Weights of a small image classifier.
Data: trained on procedural textures in two colours, tilted and lit, 9.4 epochs.
Rows from block 15 of a small image classifier, named by matrix and row number. Rows with one number belong to one channel. Each number is 200 + 40 x the weight over its row's rms, rounded and kept within 0 to 999. All counts start at 0. After the name is the row's rms in percent of the matrix's.
After each channel's rows are labels from the 100 images, of 14976, where the channel reaches its highest value: "top examples" is what is common among them. Only what is clearly more common there than usual is listed. The data: procedural textures in two colours, tilted and lit. In brackets: how many of the 100.
# convs1: grouped (16 groups) 3x3 conv (model.blocks.15.convs.1.weight, 256x16x3x3, each kernel summed), inputs within the group 0-15
# convs2: expand pointwise conv (model.blocks.15.convs.2.weight, 256x256x1x1, transposed), outputs 0-63

convs1.229,148,150,209,134,131,235,208,143,231,238,163,242,188,146,199,186,222
convs2.229,120,243,170,189,136,168,181,169,237,227,178,157,192,240,156,178,215,193,203,201,248,326,209,163,160,213,282,161,129,208,195,196,94,234,191,224,161,207,206,207,154,196,174,187,181,218,133,215,197,186,279,233,162,191,133,213,226,175,130,174,202,166,153,206,210
top examples: rays (89)

convs1.193,051,257,231,157,141,217,129,117,186,219,227,194,233,213,181,172,204
convs2.193,091,161,270,193,194,220,224,165,148,144,138,237,180,221,168,202,156,244,166,214,197,244,181,249,250,214,197,181,195,205,232,205,212,157,168,220,177,178,194,168,140,191,233,179,175,226,216,265,204,281,211,198,168,224,136,167,207,230,160,195,150,191,232,167,181
top examples: rings (99)

convs1.111,126,237,249,167,163,143,198,178,106,137,167,206,198,207,203,172,231
convs2.111,093,208,316,169,184,262,139,202,136,229,167,212,140,196,284,146,230,222,173,217,148,224,246,116,259,201,180,177,183,194,167,163,97,200,214,170,129,189,255,245,226,207,268,215,201,182,158,199,239,241,219,223,191,224,244,258,270,221,176,175,182,109,236,273,181
top examples: coarse scale (85); scaly (44); grid (33)

convs1.189,156,134,141,215,220,158,130,209,238,202,212,153,139,228,223,237,209
convs2.189,091,224,183,187,192,210,201,177,185,168,223,180,263,153,179,195,219,199,200,206,112,231,225,183,251,190,197,184,180,266,228,163,186,206,245,196,209,254,216,187,189,198,206,166,159,152,188,172,206,260,186,154,214,135,37,143,196,164,219,230,144,200,180,220,150
top examples: rings (99)

convs1.133,041,191,186,196,191,112,200,156,157,213,185,125,126,204,204,182,243
convs2.133,087,176,256,200,215,121,218,162,174,180,180,140,197,225,214,184,198,182,254,136,276,209,108,184,197,222,143,235,241,204,275,231,204,163,179,204,199,215,214,269,222,166,250,214,171,215,218,192,190,143,182,203,257,203,207,220,174,172,173,157,205,242,204,220,217
top examples: mosaic (66); camouflage (29)

convs1.17,122,222,204,206,192,210,221,144,176,181,167,135,163,203,271,112,231
convs2.17,093,214,180,205,186,200,184,239,163,172,260,212,217,112,203,237,205,170,249,236,204,208,238,136,298,202,236,176,130,203,308,163,217,186,280,217,222,233,207,155,208,184,185,200,172,163,137,207,279,213,230,165,156,296,214,234,126,186,199,138,232,105,178,218,276
top examples: camouflage (86)

convs1.32,109,251,143,249,177,130,187,133,254,183,178,202,191,219,173,206,150
convs2.32,102,202,198,242,247,259,270,121,170,246,189,200,222,276,167,195,92,197,179,175,237,234,254,164,202,234,251,207,153,234,216,142,155,171,175,157,209,232,122,172,176,223,158,213,193,166,239,276,218,227,202,191,172,252,196,188,232,237,220,137,235,236,231,244,190
top examples: camouflage (41); marbled (25)

convs1.56,124,226,212,150,173,114,180,168,233,155,151,220,155,141,194,181,231
convs2.56,120,189,223,203,194,167,177,166,218,112,211,168,196,260,141,208,154,203,217,205,178,197,237,246,201,200,209,199,204,217,159,220,199,228,165,248,226,243,252,217,198,122,190,210,199,174,191,175,122,179,173,205,173,266,95,179,190,179,210,265,138,199,187,193,236
top examples: seen at a slant (72); dotted (35)

convs1.160,049,114,192,163,183,213,170,224,269,171,167,192,252,264,198,224,171
convs2.160,093,187,204,199,164,148,157,200,160,231,160,190,173,142,141,196,189,186,35,284,220,258,210,205,172,155,183,229,262,141,208,202,196,130,208,114,196,101,224,282,177,94,228,176,136,148,189,172,166,205,213,227,190,196,189,225,237,249,164,230,222,225,211,255,134
top examples: rays (100)

convs1.172,039,136,161,148,196,166,197,255,265,146,172,225,229,199,151,224,226
convs2.172,101,219,234,197,195,166,103,187,213,204,119,202,180,236,245,146,210,183,77,43,185,171,231,205,92,239,221,245,135,190,222,186,182,132,176,69,218,121,214,268,192,77,187,173,172,145,228,193,209,210,204,179,178,230,184,209,139,206,155,300,179,141,175,177,212
top examples: rays (100)

convs1.227,063,242,166,186,199,226,214,270,210,230,174,190,171,311,181,180,231
convs2.227,120,191,282,191,199,208,201,181,225,234,199,243,251,133,219,136,230,203,194,186,207,175,135,165,180,185,145,195,144,148,199,156,262,205,249,164,213,167,215,200,184,236,175,213,166,242,248,272,237,264,185,183,191,199,192,229,206,183,199,210,192,156,189,142,194
top examples: seen at a slant (70)

convs1.247,110,274,129,203,202,190,152,187,156,153,199,155,245,233,164,189,244
convs2.247,097,217,202,208,225,181,170,220,237,183,176,215,180,236,212,211,211,215,205,261,264,250,244,257,260,244,253,245,201,219,152,155,201,266,185,152,180,217,220,191,163,174,211,222,186,128,222,186,218,162,169,208,231,248,217,199,82,170,158,176,240,250,248,197,179
top examples: seen at a slant (95); scaly (25)

convs1.210,114,175,213,176,246,167,221,238,131,169,135,236,217,188,230,148,138
convs2.210,099,199,197,186,272,182,115,203,214,249,241,158,189,80,235,164,170,232,138,214,256,209,196,162,179,201,207,180,183,143,235,151,180,251,199,210,162,209,229,200,124,221,168,170,220,226,225,186,198,220,298,16,165,180,201,170,178,178,201,233,199,209,226,168,221
top examples: coarse scale (69); diamond (58); mosaic (39)

convs1.240,146,157,160,166,192,141,247,166,284,182,189,138,167,186,190,179,171
convs2.240,103,201,177,164,175,160,161,185,223,164,222,219,157,248,222,241,171,195,227,248,169,233,252,189,132,153,236,254,145,206,139,152,234,249,166,198,277,166,127,170,191,157,200,178,183,155,245,179,237,210,209,257,166,208,227,176,181,161,254,220,209,144,150,115,246
top examples: coarse scale (72); wood (30)

convs1.30,072,199,221,192,245,134,302,158,182,191,202,155,206,215,161,155,184
convs2.30,092,205,276,143,183,186,199,225,201,205,259,236,166,236,127,245,202,200,209,163,247,257,238,175,183,240,217,170,223,219,254,222,198,194,205,161,205,175,189,186,224,203,161,267,183,151,230,228,229,180,273,188,223,208,203,123,179,176,231,192,189,223,196,132,249
top examples: camouflage (93)

convs1.74,116,166,138,181,259,222,155,140,191,239,209,203,134,243,173,170,168
convs2.74,079,243,235,200,211,148,179,210,289,183,180,243,208,214,184,206,266,170,235,253,202,200,155,208,215,253,206,304,204,220,177,152,203,233,175,166,224,195,94,230,238,239,178,214,208,168,216,163,229,197,113,188,216,257,226,263,187,216,203,208,159,107,198,205,125
top examples: seen at a slant (99); fine scale (61); scaly (42)

convs1.165,039,192,180,140,160,223,248,144,229,194,146,163,235,270,196,166,161
convs2.165,096,74,230,223,226,122,220,159,298,167,238,285,182,239,199,173,156,229,129,190,217,123,227,128,189,197,245,181,182,153,212,182,212,165,242,177,187,210,229,256,255,191,214,189,178,209,155,143,247,152,201,178,217,177,135,205,265,128,231,176,225,136,184,225,242
top examples: rings (94)

convs1.225,060,142,154,169,166,190,170,141,159,188,191,234,229,110,230,219,186
convs2.225,104,190,166,233,248,200,228,207,225,222,244,193,241,169,106,198,184,222,197,194,238,236,205,175,175,176,239,213,189,188,155,205,136,251,170,185,117,185,160,143,177,269,225,201,220,216,220,209,243,193,226,265,224,219,167,112,208,198,399,171,178,225,211,214,204
top examples: coarse scale (91); looped (35); spotted (31)

convs1.28,100,207,135,199,243,235,203,162,177,263,171,243,172,248,154,136,219
convs2.28,099,196,243,215,197,199,196,198,210,187,197,186,228,266,235,253,230,147,255,257,211,297,235,172,235,225,190,204,153,174,167,211,203,204,234,188,231,238,182,170,229,226,177,207,239,198,154,230,237,224,202,198,226,208,242,243,127,166,226,168,224,167,140,131,189
top examples: camouflage (68)

convs1.249,154,276,131,243,181,170,156,183,179,179,156,156,233,213,187,226,253
convs2.249,095,212,144,182,280,181,144,189,205,222,237,189,158,221,183,207,310,210,166,150,182,225,268,181,262,169,210,168,353,155,167,207,226,203,204,254,266,172,225,179,254,202,158,191,274,190,154,189,219,159,125,224,162,197,267,194,120,195,201,194,172,213,181,190,193
top examples: seen at a slant (90); fine scale (64); wood (30); scaly (28)

convs1.143,027,190,226,187,286,249,189,179,241,180,194,155,137,254,228,219,247
convs2.143,101,228,292,166,192,119,221,182,163,179,142,222,166,199,218,235,195,245,203,185,234,136,278,167,179,278,96,180,175,188,209,186,229,195,198,255,265,220,210,202,177,215,191,154,208,185,238,196,218,162,232,224,210,154,195,152,230,262,228,203,223,246,161,207,240
top examples: mosaic (78)

convs1.178,061,162,154,299,205,191,160,153,208,168,182,141,176,238,175,198,172
convs2.178,104,147,226,186,211,232,212,173,159,21,180,277,186,158,206,166,136,245,214,225,243,91,209,184,185,239,187,245,176,244,253,239,178,188,194,195,167,237,212,207,145,196,143,176,221,182,291,243,189,183,181,209,183,194,139,104,219,244,192,172,164,147,222,263,172
top examples: rings (100); coarse scale (60)

convs1.53,044,130,209,162,177,270,194,145,214,133,166,143,170,219,212,204,187
convs2.53,101,245,183,85,274,142,158,169,259,155,194,174,231,236,205,280,168,178,242,199,158,207,139,208,180,267,262,179,155,213,267,231,175,165,210,225,218,246,206,162,240,200,125,209,186,206,253,242,213,194,180,191,188,170,225,241,192,296,179,217,206,258,227,207,215
top examples: coarse scale (71); looped (39); camouflage (27)

convs1.79,156,195,172,220,222,290,149,189,262,178,188,182,144,197,250,213,150
convs2.79,111,153,168,201,224,245,215,253,146,200,205,177,186,203,204,205,348,180,229,202,177,207,219,258,275,202,250,141,289,121,192,152,143,210,257,201,76,158,207,186,221,231,237,161,211,170,179,183,238,63,310,182,152,194,175,194,218,214,242,183,142,177,215,281,158
top examples: seen at a slant (97); cloudy (30)

convs1.242,134,111,198,171,216,253,234,243,188,181,193,224,147,145,230,155,171
convs2.242,098,210,159,216,260,236,168,188,252,220,241,272,168,202,244,207,243,254,234,204,191,185,214,251,202,172,187,193,112,169,193,238,196,223,138,235,148,102,256,178,236,287,208,236,186,221,137,259,195,156,157,174,216,210,193,180,202,138,194,213,210,186,183,233,232
top examples: camouflage (76)

convs1.219,072,238,178,275,173,227,222,221,183,268,172,220,221,191,188,130,263
convs2.219,087,182,140,222,225,145,241,238,138,174,254,209,180,187,270,152,237,262,175,240,251,201,272,217,188,151,172,220,160,182,157,180,152,159,230,207,188,206,213,186,178,219,229,269,130,256,220,199,159,266,182,151,199,222,205,266,136,205,169,248,144,181,199,177,240
top examples: coarse scale (74); honeycomb (34)

convs1.77,116,188,127,165,237,231,146,162,202,229,204,182,183,270,173,183,130
convs2.77,093,174,312,212,192,183,178,212,101,211,233,228,180,228,252,202,158,225,228,221,229,233,270,121,158,208,211,194,166,247,140,216,180,219,208,234,213,167,228,183,245,202,187,150,170,154,209,294,184,220,126,181,216,232,234,174,100,197,288,186,186,149,198,134,220
top examples: seen at a slant (97); fine scale (62); scaly (28)

convs1.168,079,203,194,195,249,190,235,122,140,213,104,202,211,198,204,176,155
convs2.168,093,50,209,208,213,252,205,186,222,96,187,286,184,212,202,257,226,153,237,178,213,163,207,283,194,227,198,216,109,160,190,270,167,170,187,258,185,220,196,172,230,241,183,200,226,220,185,131,228,197,211,202,120,162,197,82,191,216,202,158,175,154,203,168,210
top examples: rings (100)

convs1.190,118,145,111,182,226,186,149,231,205,179,195,170,139,160,203,156,235
convs2.190,105,241,182,219,213,224,209,171,258,239,201,203,176,252,183,232,183,269,243,213,187,257,147,199,178,192,236,163,191,227,210,207,136,196,187,254,188,244,235,186,189,235,117,220,252,149,201,204,235,237,186,157,235,161,257,190,242,234,165,194,194,259,140,196,157
top examples: coarse scale (64); dotted (50)

convs1.22,067,184,193,151,216,121,210,188,203,294,153,196,193,259,189,194,163
convs2.22,086,229,266,191,208,214,195,220,224,206,235,57,205,212,118,197,218,142,246,164,194,226,200,222,164,188,220,175,167,148,280,210,162,223,217,167,210,234,220,202,202,206,229,143,131,201,248,227,176,230,222,205,227,222,208,230,191,215,239,204,201,131,214,194,170
top examples: camouflage (94)

convs1.75,049,168,165,187,205,128,237,177,113,239,265,231,189,189,171,210,223
convs2.75,088,200,212,124,114,200,167,168,172,220,274,210,207,204,163,235,178,169,202,218,218,196,215,224,193,164,199,158,249,135,201,204,172,112,173,179,190,208,230,177,178,189,220,234,177,165,129,188,219,210,213,149,225,304,207,214,232,185,175,130,148,215,224,298,218
top examples: camouflage (35); veined (25)